Rows from block 4 of a small image embedding model, named by matrix and row number. Rows with one number belong to one channel. Each number is 128 + 32 x the weight over its row's rms, rounded and kept within 0 to 255. All counts start at 0. Numbers have three digits each.
Before each channel's rows are labels from the 100 images, of 14848, where the channel reaches its highest value: "colour at peak" is the nearest of a few named colours to the mean colour under the peak. Only what is clearly more common there than usual is listed. The data: patchworks of several textures.
# convs0: first 3x3 conv, stride 2 (model.blocks.4.convs.0.weight, 256x128x3x3, each kernel summed), inputs 0-63
# convs1: second 3x3 conv (model.blocks.4.convs.1.weight, 256x256x3x3, transposed, each kernel summed), outputs 0-63

colour at peak: grey
convs0.239:090108083126147066093113154114107083146136152118128080076124087140146145126128135105185095068130137141134145120130131132101145137106197134081142111106116152113090135114097114126135150111140113
convs1.239:138129210142123184106121117114110118120123114113147129125121117150130113124192121115121129158189108111118162123121154122118142084119127099136146117122096126121170126131142166097117112119124122

colour at peak: blue
convs0.218:145139136150131132141130136149121142134129142141149134134129134129121139133143149147118144133163164174048147175133016147126063121132085000131126120106167116134128140127135127075000110103043123
convs1.218:138152145092151163107155125169100139079156114116131112156149156136157090159134152159150121132066099129139120154143120159150119132152125147196130158151134149154047151175120115158122112152157152

colour at peak: purple
convs0.10:090078094138125112121069153093107115155135082091105092057088065148143153137082082069135084089054175131140021128092152111106109123112136140139156141125142077129107120106089147138136125154127174
convs1.10:143090143122086088163097112000161163104078114102136129096093106121091099109124080090093117157155153126054089091091131111087130059098137119107113106100129079097179084061196243181112155091093088

colour at peak: black
convs0.45:138109108116115157100105139119120103116120112101135104114109109102100119099111113109097109106098124120145118140112149085120123111109098134149076095109137119118107135098140145144138104139139167
convs1.45:122138039131143204147135132220126114151158128157145147135149128117148159130068155141141120096032124147174130143122104119143125153150131146086121121141146149138139149206129153117125125139155142

colour at peak: black; brown
convs0.22:124104124118118145106107131113124113114121105098135122127122111101093119100103113105092105121095117113143110134115147083125128115112098127148088103115131118125113136104134147146132106134138171
convs1.22:126148027126155205151146134218131117143167133159140148146155141125157168138076163153151125106036126140168130155138116131156128156158123156097123132151146159151144158201122128125125134150162154

colour at peak: yellow
convs0.80:103127083129121078114117101108151097102108139123100083093121121109146097100138114111192114070159059119145162072073149149125178108111116150100129147090052136101077153093088092143153097088146104
convs1.80:114147121060139161165136143119111112164142141141123111138142137130137116140109137136142143137158117148109151138140166137137129148138136139139143136142084141137199137106143175111082112136142138

colour at peak: brown
convs0.8:131067098006115166109097109116138106140087124106107100098100110135135139128112110095108120102079150130137076138121147097071138109144091119120134139118140116131110136118140134140133095165125186
convs1.8:113123119140119156124128151111149124142140126182126105131127131112124184129071121128127131083130155138160109117122068122123140099146160105070129134137158118123153136126099194124145134125118123

colour at peak: pink
convs0.210:151140075164164145107155154166104094165140143146135073076091110158148164141160164145179146077150132115161127110125168101133159146144152162149157130147119138145134151141103127163170147147142100
convs1.210:106149159092141134151152120059198133199148146125121149152148154113156141150123133149145144138213147137105146142153104155146126079150129113170131152149130138148155145098086118111140117146141146

colour at peak: brown; red
convs0.159:144152156122170119156156137176152157146130163176153155168169169144141148147162181161104178152162049041171140079112162114161156146122137151112114121117085146134136135132135124174161150140154065
convs1.159:130186072123186179145178122208192113209180126112133130176184178125178151173081187179181129123120135118140144187191131172181109144176131152107126174180127188182183179168123112085133133186181182

colour at peak: black
convs0.222:120087120110071119116081133062119116127097045065137122129099137116116135112054056089072071121067157147129070150145130153100108134124124101108117124097148101139133132127141150141100133118113163
convs1.222:130161155111162189094162112129110134081164118130125128159162164125156135163143157166164110132119122125126129161157148165161145082163123149172118159165124162162093158177133097144119114163166165

colour at peak: pink
convs0.122:124094146049100163147098119007149145074083032023117144135146140087130067098043024094154027140057127128134105124127132173122151146125116139135140142130124151144121130124140154131133135145142201
convs1.122:121164173112173218088171145132081144154170114140124100168165164127170197161167172172167135072172148135169098174157124161174134147170150124159112166168162171170151168126101131137146109170167170

colour at peak: purple
convs0.243:149127116070129162155147126168149147167117196159133123118118131167176167166195171173157168120187149154101156151153117095088118105155086049094147121092144106133148123157165142109082094161088095
convs1.243:135172138148170184113177118145123129144179136150105097178174176130171122170094168176171150124114120122168111167141112174168134110173166109149127177175138166174062173157122123145136132173166171

colour at peak: pink
convs0.116:069094133087103063123085081001070125106086034015125130137138146118134098120011056106129029131045128120110091114128109143120135156156135115174146099136123139157139131141158148113112152123120197
convs1.116:143102145141099192082090134120136116097099153118099135084105100115108164101162113105105153084108165131120140111117143102100148091111126132128088101093123099099147097105131076099157156097115099

colour at peak: orange
convs0.4:099097121060118092129094090126072131120117123142143134118141109122107108129122128132095136115122120124153132126104142140145183147133134135147101076114131157136129110135142145153151153091163154
convs1.4:151112071159137140098110099073073111153135139167155142097127113105116098106089142137142123128032152120170134138146094104127148123133157092139120105109156143118172131130160195078152146127140127

colour at peak: green
convs0.92:059105109160137047131087033055108121069123039039133109105146102077134064080055076082144047097067147138150086130108145135111138135120152147185125093132138138133118138114133148145146137122151226
convs1.92:152174094130169171137162087066141137076160098075113134158179175119159099172133161171177117151115107124106099172135118181166116111167145134178123172166116167165129165125177159103124146168176169

colour at peak: green
convs0.234:117161116129106028142133097139105132076125167154130115143134158075131083085147132176135147114197155162084185162109051192121099097096082081111090099103157152086107148096118133096071099105098100
convs1.234:124122153141123164102125070100104170059116101120133129120123129134115055127139117134126151135103091078113106124082130133125144139128089146185112130121123121124108112173143175121135089119128126

colour at peak: green
convs0.66:061107091140107010121123000119087105092152113117141092091119087097137087098111114094126107093107149147143111150069146138140178115095156152161119069153156130107081128082136149138158117115147205
convs1.66:154158117123151129135136073131146108127148071085110167135169141134135046143088146149159115167114092132139126150095073144145100133141156131159140143140070155136135146116175159092090134140156145

colour at peak: brown; red
convs0.146:146148153114174125155152138180152155151129160177148151165165170149149152150161183153106181149163042032181130069103170118162161147115137158111111134108077146133131135125123117186169150141158065
convs1.146:128180083116178177145166123218203107227171125107128126165177166125169160162073184169173129120139131126139151182186119158172101135166139151093121163171123181172191171165112120077125123177174172

colour at peak: orange
convs0.52:116080106066117146105088134096126102122050097085095104096117107118129121110090094074160096101055130084153049093093152129133137133114114154138118159126103135138102131093120156154150128169145174
convs1.52:116134093119125143182126150108166152141128117144124125130135126111136175129102130125129142079148145129101136124107117122134123140140148124095121123131124127129205128105123182137136101123132129

colour at peak: purple
convs0.254:145119128131150150151124128168130151172080181142142129109134138174156172175172169163165148126172157170082144159171085134081105089158079014085139129071145096117153124162137151094044086150070129
convs1.254:142155148125151166112168127145120125105165118140125109171153169125159122170133147161153158112100114139153105152142122172152147109160144135183122174166117145162040155166120107172114136158151155

colour at peak: white
convs0.141:119117061127117124088109120107110072083124100108096060079089107080117081072107101110168106057130170179066141176107054149102092115101105092135124129133169140114091130100118095075080108101065161
convs1.141:123155212116163128115166119091088151112152120100136160162155169122159098164148155170164122102169131100132095163114072172158167127168098130197150169163158156163121154122122162153130089161160161

colour at peak: brown; green
convs0.65:137148158139133132141154150154133145098152156162141158167164155098082102111161159163129158154165065107151169121109145158172160129111112147141112112136101164119125152110155160150147126118154126
convs1.65:123164090119170171136168129200145114161173131126133133167171166121169138165096172167170132124088129127139127171171139163168119159172131149132139163172127170170181168192133164121134134170172169

colour at peak: red
convs0.132:136146157127181110158151124189148160178141160175141155155155167173170183168165192154140184154174085056175121082100178114160155137107127151113133150130098137130126149122126126179166139148157056
convs1.132:125153107118151165135141097222232119241138117091111103135155148114144125136089168149149121117144119094123131164179092143144103127143123162067129145144125151149175147160087150093132144156150147

colour at peak: brown
convs0.214:128098089072107122121096164090094111114000084079108094076118119109125115107108085096140092089071152144153073141095147131118149137117109151123129125146144138140085107083144156150152125159150208
convs1.214:080134078096123111129129169054150150096126152135111134132125132109127156131121116125130106096140157143058114124129176134129163109143128136129141133137144119130148123082127084170125122125125126

colour at peak: brown
convs0.17:100083139116116125131088122088131130124117076067119131116126100113120127109074080055111078127058112077167050100091171139143124115091125159151108155117109116123111145091129158175152121156148172
convs1.17:137132094132126193154114117168140125142122105140133122113141116115136181118099134122130139116129108110121124128110132114125104122123144117078114110118133131126163125171136195132127117123138127

colour at peak: pink
convs0.252:152167096159183160141176116176110132176132179159158101113132163177168172171180183183152160097186150140101161130106108139094158107121125112120149112126140125116122131135104103094125113139103066
convs1.252:139152179138152161129157115031179103132156133145135146156151156110152100156194151161145135127153126101140128158148103156155122049149124134173125158152116147154072147099120132135135130156148153

colour at peak: orange
convs0.31:119085124081126147125095123093119120138130096086107115096137093137138133128077087051190092109074090047157043036067154136154125126091113156144122158110053126124083134072115138166146121172139142
convs1.31:132154105096147156185151132111183136154140090126124088158153150107166164151113149144151149103183108145124145143142098152156125156155149147111117146156101150158207148079126207136102130145150153

colour at peak: brown
convs0.208:096088090119062097068073152072104074136093046090121094112058117124112140110069061083069092096074131109145056120122146125140139161114177140128117132101123115155126119118125133153137181121130152
convs1.208:142160128128157166130155121105133141100157121108135130153158157133152136159135153156159120137134123115118148158150163159154142115158148139151135152159119157157136155134156100130118118155160158

colour at peak: yellow; orange
convs0.246:125125091133143119111130137137133100154151133137126082092090077147148149136132137119147138087143084089185128083095183100154167143123153186150116139117087141129119139126085118190188142123147109
convs1.246:128167158098166148150165132089152144208172123130119118162166169125176161166113165165171124135214144130117124165161121166170116139174130121165132163169125166167179171099121146122122133166168168

colour at peak: orange
convs0.133:141143137128182123147141136183136140171130155170126135134152149169182173160159192137156179135166062035175118046088174123153162144110138158114124147102062143137115138109100119181170147153161055
convs1.133:122133129106134126151125104195224124240125127092119098123139124119138144120090145129137136125193130116122137142158096121133097116126146121083137120129126139131204135112085156094133114131132132

colour at peak: green
convs0.5:111132136154093064124102100049058122088152060057133126117126098081092084082036040074111051122086142125149092127089152143116136130107137142179102034123146130139100126091131158159135130127135210
convs1.5:149095030124113183149086097135122127088103117105130158083131088111111106089104125110127108150031104127106098123111113088109128127106126143112108084090136119098148108176180222094119137097124107

colour at peak: red
convs0.157:136127124101173130134132128191138135185117151171133126133129151178167190166165184149164182123153125095165117117125171063120160117126107138108125153124126118121136138135129130164160119170153073
convs1.157:127166096130159151152163120186218135222158134114116126163157167127144128155085159158155139096132124124147147161154092161154114133155126147091115163167116155162115160151087087117116131169151158

colour at peak: blue
convs0.240:147138122141105136128118134127108123077127124132128120119123122071100082080121123140117127117150145162062156169136036156082059103134062030137111085101162124115121127117148139076018089095077141
convs1.240:127151121118161167117158117183080156084164129123142130154152152126158118148124158161158129136070114140152109157136119151158143147158129146197136144151141163156079157179124107148131132156159158

colour at peak: green
convs0.82:100135125110117118109134056090127112048151132133120124140134132051076041069099098144113106120158038110160186112100157191144170107093127156150071093106079160089124155109130120166153112083139175
convs1.82:158162116141170172116147137234078085158187110149141144150183138151171149142115177158172123129098134103170119164156127128168061157167126114118135128156142180155199170161133200107147083156176164

colour at peak: purple
convs0.209:137123128131145138133128129164138138163131155152142129129123138159145167159160166151125157130162164165065136161145065111097094107141087000115142128086154098134134127138138135085021101143056129
convs1.209:141150137113142162123158123145132122085155119130121101162142159137148098160120139153140128131072116128147121141148119164142112129142133142175126164152124137152030147167114090159129124150141146